A small CTC audio transcriber, trained from scratch: trained on strings of digits, spoken by a formant synthesiser in many voices.
Rows from block 4 of a small CTC audio transcriber, named by matrix and row number. Each number is 128 + 32 x the weight over its row's rms, rounded and kept within 0 to 255. All counts start at 0.
After each channel's rows are labels from the 100 clips, of 14976, where the channel reaches its highest value: "strongest on" is what is common among them; "peak on" is the class under the peak. Only what is clearly more common there than usual is listed. The data: strings of digits, spoken by a formant synthesiser in many voices. In brackets: how many of the 100.
# c30: last pointwise conv (model.blocks.4.c3.0.weight, 192x192x1), inputs 0-191

c30.118 [163 207 111  82 246  93 110 127 134  81  63  88 143 137 137 104 134 123 133 111 122  88  88 120 139 144 138 114 147 113 169  99 151  94 151 153 140 141 136 133  91 118 155 122  32 156 157 143 137 120 131 104 107 206 108 138 151 186 166 130  75 166 133  97  76 139 129 109 129 190  83  93 108  95 147 132 188 119 112 130 144  70 147 109 101  80 129 127 148 132  63 174 162 124 132 103 134 127 119 162 147 191  70 120  97 137  98 122  87  92 129 130 135 188 135 157 157 112 131 150  67 166 143 141 130 103 138 137 127 155 140 186  88 176  91  83 147 176 158 124 142 215 114 148 116 134 165 123 118 122 121 133  98 133 116 116 106 138 161 174 153 120  96  66 168 161 112  99 134 100 141 114 104 177 127  69 135 102  74 139 123 171 124 113 176  87 104 165 120 147 102 171]
strongest on: "four" (78); number of digits: 5 (45); clipping (44)
peak on: /ɔ/ (68)

c30.21 [148 127 160 109 173 188  85 124 113 120 131 131  88  74 138 160 124 136  71 195 114 111 154 156 134 133 103 143 145 166  95 138 149  99 119 153 130 108 162 203  84 155 151 110 135 131 138  96 125  93 102 128 132 150  91 101 101 137 114  73  94 188  80  72 148 134 147 198 116 120 187 120  97 157  98 111 180 137 161 121 143  99 137  98  69  79 109 145 107 149  99 143  95 178 136 124  80 124 159  88 159  77 154 143  99  90 128 120 146  89 131 187 110 133 151 107 179 108 117 119 164 127 119  84 100 141 128 110 139 139 122  79 155 111 119 199 162 103 142  98 121 121 108 168 109 113 127 197 105 163 114 144  97 148 201 119 108 121  58 121 129 194 157 121 132  81 151 173 110 153  95 205 143 116  92 170 119 143 215 103 137 158 165 148 118  78  94 113 122  76 183  79]
strongest on: "eight" (100); last digit: eight (84); clipping (40); first digit: eight (33)
peak on: /eɪ/ (93)

c30.130 [137 129 150 172  91 117  91 126 121 134  77 187 132 141 183 122  88 107  61  91 123 175 139 179  85 152 139 181 102 169  88 142 140 184  93 103 154 161 124  92 147 150  84 116 114  66 107 154 102 101 152  77 154  56 153 129 173 119 131 138 107 135 104 126  75 225 123 133 123 124 207 146 122 112 188 121 138 120 116 175 110 109 152 199 108 132  76 163 126 105  62 127 146 105 118  85 146 179  73 177 116 115 141  94 128 131  86  60 130 114 125 123 109 152  96 174 110 122 139  93 110 104 130 113 133 153 117 101 140 113 156 144 101 161  96 138  76 149 127 122  98 159 110 143  86 161 121  99 150 102 117 122 167 107 125 105 159 131  97 118 106  96 104 170 130 151  84 136  72 149 214 212 112 114 180  98 126  94 129 106 114 132 156 192 118 100 101 180 111 143 107 105]
strongest on: "four" (100)
peak on: /f/ (37); /n/ (25)

c30.85 [107  84  89 100 142  63 140 130 165 110  99 168 189 162  95 123 120 104 105  78 134  84 144 125  59 130 144 169  71 130 164  95 130 134 123 137 122  75  98 110 150 129 129  91 133 192 196  98 149 128 148  82 128 115 108 187 124 132 152 137 179 165 138 125 144 157  48 160 132 147 163 134  76 172 149 101 152  78 106 115  78 159 116 148  99 130 182 243 128 119 145 141 134 163 121 110  92 102 125 168 153 176 145 102 123 176  96 162 150 124 139 105  99  75 185 176 128 158 116  95 160  91 130 105 143 113  81 196 136 121 116 119  93  98 103 144 162 147  82 119 173 149 160 118 162 113 148 112 107  83 185 153 140 137  69 120 124 131 108 145  94 109 109 115 134 127 170 142 207 155 184 184 100 112 175 142 116 110 100  82  94 152 149 134  94  75 120 130 117 141 126 132]
strongest on: "four" (69)
peak on: /n/ (35)

c30.181 [ 82 128 174 160  73 136 123 149  93 103  81 125 158 180 103 106 128 193 149 145  82 151 144 149 141 161 143 104 124 151 136 106 147 109 133 107 191 152 126 119 178 116  91  90 113 111 130 132 192  54 116 118 133 144 149 130 127 146 144  99 142  48 158 158 165  82 141 192 123 115 198  87 107 102 124 150 158 128 139 114 135 151  91 148 147 147  96  98 137  72  72 135 120 143 136 115 125 126 107 144 126 197 138  81 127 202 121 189 115  83 118 126 161 156 187 119 147  78  98 139 100 139 131 121 114 145 101 161 141  66 153 120 115  88 130  94  96  80 122 106 117 102 176 104  98  62 181 124 106 100 130 143 128  84 118 186 143 172 109 116 105 147 167 140  87 122  80 160 153  84 161 139 187 212 115 158 146  57 140 117 157 104 128 187 128 100 147 154  66 149 159 104]
strongest on: "four" (70); last digit: four (40)
peak on: /ɔ/ (64)

c30.105 [146 156 145 127 126 127 107 151 118 104 170 164  66 102  84 180 146 174  70 110 161 107 155 127  81  99 149 160 116 140 179 110 130 163 182 150 126 122  74 119 171 209 138 161 108 139 106 117 103  94 131 155 112 104 111 120 107 108  98 130 101 154  92 174 215 153 118 129 129  58 177  94 114 108 118  98 113 112 144 123 147 139 109 153 128 144 122 114 141 130 118 127 163 198  93 167 115 122 110  99  94 149 173 122  39 126 177 102 125 123 132 109 154 110 134 130  89  83 156  73 138 131 111  96 149 135 155 165 178 129 128 103 124 119 148 173 192  96 109 118 125 124  79 113 197  97  78 179 131 171 164 139 174 159 129 140 108 164 175 115 137 200 103 152  67 177  75 137  66 160  99 110 113 111 173 136 117  69  88  81 125 149 152 218 108 138 131 125 132 135 122 161]
strongest on: "two" (100); reverberation (67); last digit: two (48); pink noise (37)
peak on: /n/ (25)

c30.24 [ 90 126  93 146 102 104 149 121 158 119 131 118 127 105 135 163  99 166 118 115  89 134 112  37 197 166 102 124 182 155 172 121 103 101 146  72 107  99  96 137 113 150 151 104 138 117 150 100 164 154 185  84 109 185 126  83 204 127 118  80 187 193 112  84 127 100 167 119 100 184 166 119 127 145 145 112 169 151 174  94 125 158 148 115 109  96 203 132 155 118 107 138 138 140 107 189 119 150 104  76 156  63 127 136  81 179 139  65 139 105 160 142  86  85 161  91 110 183 116 128  72 137 126 116 121  76  87 137 127 214  97 141 142 118 112 145 117 142  99 137  88 139 165  92 126 129 173 166 191 107 163 153  98 113 171 159 116 104 177 136 117 150 130 182 143 134 108 138 124 153  85  94 115 121 136 115 135 108 136 170 128 216 108 158 141 134 164 133 158 176 119 146]
strongest on: "eight" (97); last digit: eight (85); first digit: eight (33); pink noise (31)
peak on: /eɪ/ (85)

c30.172 [152 137 111  64 108 116 164  97 153 107  82  84  79 100 141  98  73 119 192 101 138 122 157 137 151 114 141  96 119 120 102 113  89  91 188 157 164 144 154 105 114 101 100  67 165 104 108 118 150 131 106 145  88 127 161  65  94  98 119 104 156 110 107 117 171 125 180 142 175  33 110  57 102 134 142  72 111 121 126  99  88 148 107 163  76  93 108 106 104  99 105  94 137 162 173 129 127 112 132 168  73 122 146 149 100  78 121  77 116 133  98 169 171 117  50 108 206 154  91 173 145 176 138 144  80 153 113  97 132 103 150 116 138 128 133  92 119 132  95 148 122 132 110 125 112  43 138 158 144 137 124 189  95  75 140 183 159 137 132 142 121 143 166  97 125 100 165 111 124 102 120 129 220 104 159  75 117 135  97 119 149  98  95 162 127 148 182 100 108 107 171 126]
strongest on: "four" (89); last digit: four (63); voice: child-like voice (59); first digit: four (33)
peak on: /ɔ/ (86)

c30.1 [100 171 170 108 118 116 152  54 181 114 126 160 129 107  86 118 146 160 119 114 142 155 117  78 113  95 123 129  83 123 123 121 123 100  77  84 147 124 144 117 124 150 115 143 101 145 154 113  80 136 208  95 163 127 116 103 162  49 146 113  62  94 152 158 150 108 123  72 162  90  77 133  84 177 104  91  86 102 195  75 131  95 186 103 180 133 186 114 117 140 129  76  94 163  72 163 135 174 119 111 142  78 165  90 153 185 112  98 120 138 164 152 106 157 127 135 138 147 120 124 132 136 131 103 145  49 133 157 119 104 139 111 146 117  79 179 149  98 116 164 116 177 146 159 128 146  89 120 165 138 123 137 149  47 154 130 118 106  88 155 121 108  84 167  81 108 161 180 136 153  69  96 132 112  63 145 119 127 151 131 121 188 130 146  96  91 160 187 116 176 164 137]
strongest on: "eight" (100); last digit: eight (93); clipping (26)
peak on: /eɪ/ (95)

c30.158 [145  88 151 136 101 188 147 162 119 121 158  77  74 101  71 133 149  99 191 149 106 115  72 135  78  98 128 126 127 121 115 135  76 145 115  89 151 143 121 149 137 135 145 127 113 119 128 111 150 102 179 124  98  93  66 145 149 144 146 155  61 142  82 144 131 123 117 120 135  80 126  98 118 119 143 137 168 105 171 100 142 137 125 128  81  84  90 114 178 133 106 180 102 169 110  99 165 185 136 110 156 136 146 122 123 247  59 145  95 146 128 126 151  93 115 144 106 120  87  59 143 150  95 129 134 130 161 100 132 101  62 100 138 184 137 152 107  86  94 105  79 134 154 169  60  51 214 182 158  83  90 192 120 172 114  96 115 116 102 151 137 113 111 163  95 155 121  94 142 165  97 167 159 118 161 128 114 134 156 125 137 165  93 110  75 158 151 156 148  90 141 117]
strongest on: "two" (70); first digit: two (53); clipping (39)
peak on: /eɪ/ (28)

c30.8 [119 132 134 180 112  92 106 123 125 143 166 117 156 149 135 161 143 128  96  90 110 155 128 128 131 201 168 117 139 108  90 126 117 103 108  87 148 158  82 136  97 141 147 124 166 101 174 138 197 123 202 140 129 128 170 164  82  87 113 123 134 119  88  96 162 162 159 114 195  89 178 129 112 135 163 155 222 129 126  77 131  86 144 146 149  95 156 160  83  70  96 126 109 104 100 135 121 130 108 105 174 102 117 137 203 120 152 117  84 170 169  79 132 139 130 113 120  80 164 139 131 106 165 131 119 143 101 205 127 100 112 110 108 143 163 144 114 160 108 133  28 154 146 181 150 178 153 151 136 144 159 107 162 120 137  92 147 157 175 119 177 101  71 162 129 103 134 119  93 146 113 122 102 110 208 113 127  76 179  82  84  84 105 152  77 150 183 193 121 144 112 134]
strongest on: "two" (76); "one" (69); number of digits: 5 (44); first digit: one (29)
peak on: /ʌ/ (38)

c30.90 [208 187 161 114 115 113 148 158 145 116  51 161 132 140 186 178 121 203 146  88 129  94 133 131 150  90 108  90 141 161 174 100 111 116 192  98 125 166 221 140 113  96 153 114  80  99 175 164 123 139 152 190 130  79  81 156  88  91 117 155 116 178 141 202 104 138 145 116 152 116 112 192 163 112 145  53  71 170 105 133 112 141 142 142 108 112  74 147 202 124 113  80 123 107 168 124 147  97 122 137 121 118 146 101 130 151  70  52 157 107 151  95 129 140 132 148 141 134  91 160 151 144 125 124 143 122 100  91 157 150  85 110 148 148 101 150 136 137 163  64 172 154 139 136 157 149  88 114 132 152 155 123 104  96 128 112 122 110 126 115 127 113 133  74 115  85 161 111 104 141  98 105 140 156 133  96 180 126 194 143  96 116 109 102  76  69  93 143 159 170 145 112]
strongest on: "four" (57); "three" (55); first digit: four (29)
peak on: /ɹ/ (35)

c30.63 [112 136 125 158  98 103 125  88 140 127 158  97  92 127 157 108 155 146 119 143 129 143 147 162 128 118  98 158 159 103 164 114 125 138 149 114 154 144 142 135  98  84 159 157  94 147 136 127 136 153 131 103 150 116 170 106  92 111  94 114 111 159  62  87 167 169 128 142 163 161  89  79  36  72 128 125 137 173 126 123 147  98  95 102 166 140 170 129 214 201 130 157 135  98  95 100  94 203 116  88  78 147 158 155  38 136 142  99  88 179 143 119 101 183 146 117 131 139 113  88 143 146  99 121 117 164 114 148 100 116  78  89 107  89 133 100 136 118 139  90 133 152  84 128  87 110 124 162 180 102 130 112 125 127 109 136  83 173 107 238 127 130 205 162 173 193 162 148  89  91 164 159 158 146 128  81  91 137 109  70 117 125 134 149 113 150 117 152 158 212 146 125]
strongest on: "seven" (96); last digit: seven (77); first digit: seven (53); number of digits: 1 (44)
peak on: /ɛ/ (96)

c30.152 [169 149 125 123 155 136 106 154 145 193  99 147  92 127 129  72  95 136  89 109 138 106 129 125 106 135 143 170 113  94 174 111 126 102 113 151 135 145 124 118 155 107  93 131  87 122 169 209  55  84 135  48  88 150 176  86  85 157  88  87 126  69 170 158 100 160  90 119 112 166 159  68  80 147 102  92 115 103 124 101 167 107  93 120  94 111 164 100  86 155  99  90 107 146  95 111 135 141 153 152 195 178 147 182  90  90  99 154 157 102 135 125 202 151  85  46 106  91 141 124 133 113 148 132 158 104 131  94 131  93 126 149 164 191 108  82 103 105 115 159 143 157 122 123  92 122 155 122 122 138  40  91  82  59 131 129  70 136 110  99 124 123 173  95  75 139 169 113 108 107 126 129 100 156 130 106 139  92 114 126 161 135 144 137 152 152  85 194  98 111 131  93]
strongest on: "seven" (70); "four" (58); "three" (57)
peak on: /ɛ/ (33); /f/ (32)